A small audio captioner, trained from scratch.
Data: trained on synthesised imitations of 52 everyday sounds, one a clip, 39062 training examples, 26.1 epochs.
Rows from block 4 of the text decoder of a small audio captioner, named by matrix and row number. Rows with one number belong to one neuron. Each number is 128 + 32 x the weight over its row's rms, rounded and kept within 0 to 255. All counts start at 0. Numbers have three digits each. After the name is the row's rms in percent of the matrix's.
After each neuron's rows are labels from the 100 texts, of 14976, where the neuron reaches its highest value: "tokens" is the input token at the peak. Only what is clearly more common there than usual is listed. The data: synthesised imitations of 52 everyday sounds, one a clip. In brackets: how many of the 100, against the usual share in percent.
# fc1: MLP up (decoder.blocks.4.mlp.fc1.weight, 512x256), inputs 208-255
# fc2: MLP down (decoder.blocks.4.mlp.fc2.weight, 256x512, transposed), outputs 208-255

fc1.503 115:122119099108143135180144104116079084135126128162128176141110098133114146162181199059112096167149158136132136128171138130161127125169093160083144
fc2.503 111:099170168151108105108074148137223154100139151135072113138120123154082095055125053167164165082106139148154119133115151157094113133088156121159112
tokens: "i" (37 vs 8.7); "e" (25 vs 8.7); "<end>" (17 vs 3.2); "d" (8 vs 1.1)

fc1.172 100:119109113134170147072171121078089109127066148122111132099096126075119105057114152136085150147119103167173128105136151157127119125114126089123129
fc2.172 093:114139137113070096126125123151182117130203122103146099129169096191139083168133133096102124162082157126102081175098080091088166153111123139133121
tokens: "<end>" (28 vs 3.2); "p" (21 vs 2); "," (18 vs 4.7); "d" (12 vs 1.1)

fc1.360 058:113131167180136150126129156133098067172164067098224104055194119124122118129050133172151132111143137111115166102143129157117144097117116134087112
fc2.360 080:157125125100164090159151140160094180143131117129156050126155119155117120103122195081146141179173129174198114123136113111161135160148137187143147
tokens: "e" (78 vs 8.7); "c" (13 vs 1.8)

fc1.477 100:143179142151112139157085155099101107134143147089095155158147134148123184096115146112100140066078171100161146160021136139126158070125097092146143
fc2.477 088:155097108125165118131179125159166148148111159189109148153133118120163200091132069060065152143135149155145151127155103155124130184160129131138139
tokens: "m" (8 vs 3.3)

fc1.135 102:121107077109099109123133157125097116120207190120127144075083090214048119120161113155114124113194110123121140137106150138150114136137100046076166
fc2.135 098:140156127162104157152132092117144142171039021139112105157182174107150130092046109124144149123085121116142159127105150088139152119080108111109142
tokens: "g" (9 vs 1.7)

fc1.117 096:091171124142155119116161142112131100158126091156112104122163105178131126126087119080204147097208134172138164122175165134140102170177138104053161
fc2.117 090:120108066106149072122106123131156068140121107105160120102083131178122155123173091119082144145133219103110108092156117060122140108105132139174152
tokens: "e" (87 vs 8.7); "m" (11 vs 3.3)

fc1.406 104:183113141140107175135144113130117089167137115137118157063154179092099182121154120199093064145069136144135165150113074101107054091143114104130074
fc2.406 100:155141122164104191181170141094087105101122116138084172068098146155107138080143107139125097150131068143095175168133129119138116087052130126129149
tokens: "i" (92 vs 8.7)

fc1.115 131:129127124137127153088140116152090107162101116112089151115117143141098106156118112146170133141166166125134102128136097102181212139096076079093130
fc2.115 099:163149123133156078183151096100183184145098137132124116115105153097120181118116160123117142144132143129145107141194147108119112070153102171126109
tokens: "<end>" (37 vs 3.2); "n" (24 vs 6.7); "e" (23 vs 8.7); "m" (8 vs 3.3)

fc1.485 087:139143150147118113122113152123116120138120049056146120111141115155123118115101098109157142123118121159079136125165156152097227116127152166115113
fc2.485 114:111132133100167141094143088119171148125122176171121165182118153127133130140110142098141107118108128125111116150165116104114137138142103116102096
tokens: "g" (22 vs 1.7); "e" (22 vs 8.7); "n" (16 vs 6.7); "<end>" (13 vs 3.2)

fc1.304 070:153122105169102133127133115133078091143054134188179090081159140139075081090133188140087149169165082106094097117165107109111118133183101106181153
fc2.304 081:088185125135096115143155120106203174144190129120108133138155131130116131155160089154119131093061066134122115147100122116109101084107145100113105
tokens: "g" (57 vs 1.7); "y" (13 vs 0.3)

fc1.323 104:089122097124074052074104105125106151162093142143173131085069112065188133099117124122170186159132139106185061184115120154102176146159085118106131
fc2.323 104:133158142107161099110156100155105143127150153112104180166189126185090129156172129099109081115120100109111193077073167117170120152112147125139142
tokens: "i" (33 vs 8.7); "m" (9 vs 3.3)

fc1.49 071:154144129166129170136191151148143115154128066151096137149168157152038175144055095092085183145106154084154105144149095125196117128155177131127150
fc2.49 096:131099133052146076134097159134121136150131206135165122125073107103192110162193116155179071147138112133102107097124193100069158118128094124112124
tokens: "i" (40 vs 8.7); "h" (25 vs 3.8); "q" (19 vs 0.9); "b" (15 vs 2.3)

fc1.82 116:149156156134137124082106137159060102122132170148126115113129119120160152179127028102128113144104181164096148056120103141092112142165142069171080
fc2.82 108:130155204133174130107150201156146063134095140194125099150085160136065159132089121102095088149165116148047156070125118168119094123092217077166096
tokens: "e" (66 vs 8.7); "l" (13 vs 2.5)

fc1.446 106:107093030119110151070098152100118099157076199112157162145198153220128048109130074103121132123141154145139121140152084189125119117083125114126159
fc2.446 095:165107122139113110143174185094159151160130158137099084125109153068096148153125059120111113086114066124154169113118115151137129162165151097122126
tokens: "i" (40 vs 8.7); "f" (15 vs 1); "m" (8 vs 3.3)

fc1.474 116:187155156102180081118115151138137099133088073121121184126116119106162100163147182133177101165087157100078131072115194084136146163150074135114094
fc2.474 096:100097128164136094118139182111125126142130133160161096159121124149125197164176128143104164082161164118140173122112185176138236117140093104132161
tokens: "e" (46 vs 8.7); "i" (18 vs 8.7); "o" (13 vs 4.8); "c" (8 vs 1.8)

fc1.146 089:131100080234144106166137132150105121129153176127178145118130084130151107155150163118097099074102138129159162148106127110151120184150099093178098
fc2.146 092:101143174081191138147111141103148131126102096077113190098109140142107155111130103144162136157143114130115073116153128138076065104132146103070132
tokens: "<end>" (69 vs 3.2)

fc1.388 085:135107092132146137145175093103101114124118139076149166147127146152140151164155134068087207197124131184152110154144170121124163077111109171133133
fc2.388 099:142124183114119139123101183161167181090132081151110118137110061115132142091060106138179076069115157103103148110085135164104153158113161103136118
tokens: "i" (63 vs 8.7); "p" (33 vs 2)

fc1.123 072:129109069122175161117103117149163151151101152091090157163109163088114103069111104097162106094098154083055151120148134105117181159112063159159128
fc2.123 076:205065099148138158139151137155091141141124107137129113121178096127108117180137118129128157217120114181190121128141131196143127171156093160138099
tokens: "<end>" (10 vs 3.2)

fc1.424 103:101083150124115107123139118140116177183098199138109137096073112126104150116103055164115154114155152147151123096129116106179122107126100104094176
fc2.424 098:146148105124133169124096120166138144140132098089128113121106053146087121151081133098202110095135147149075124098166123140133125191112144139134210
tokens: "g" (45 vs 1.7); "m" (14 vs 3.3); "h" (11 vs 3.8); "k" (10 vs 1)

fc1.459 083:142143108108096099125150128185172202142052104141105123109127120156112174139174174115136126104143205138072091074104138157090163151130176092128117
fc2.459 090:090148088165155157123089110135071077175156167139183141158081139113152082054143090173093171118114130169150123172122145121139181114136127084182218
tokens: "i" (88 vs 8.7); "a" (12 vs 4.3)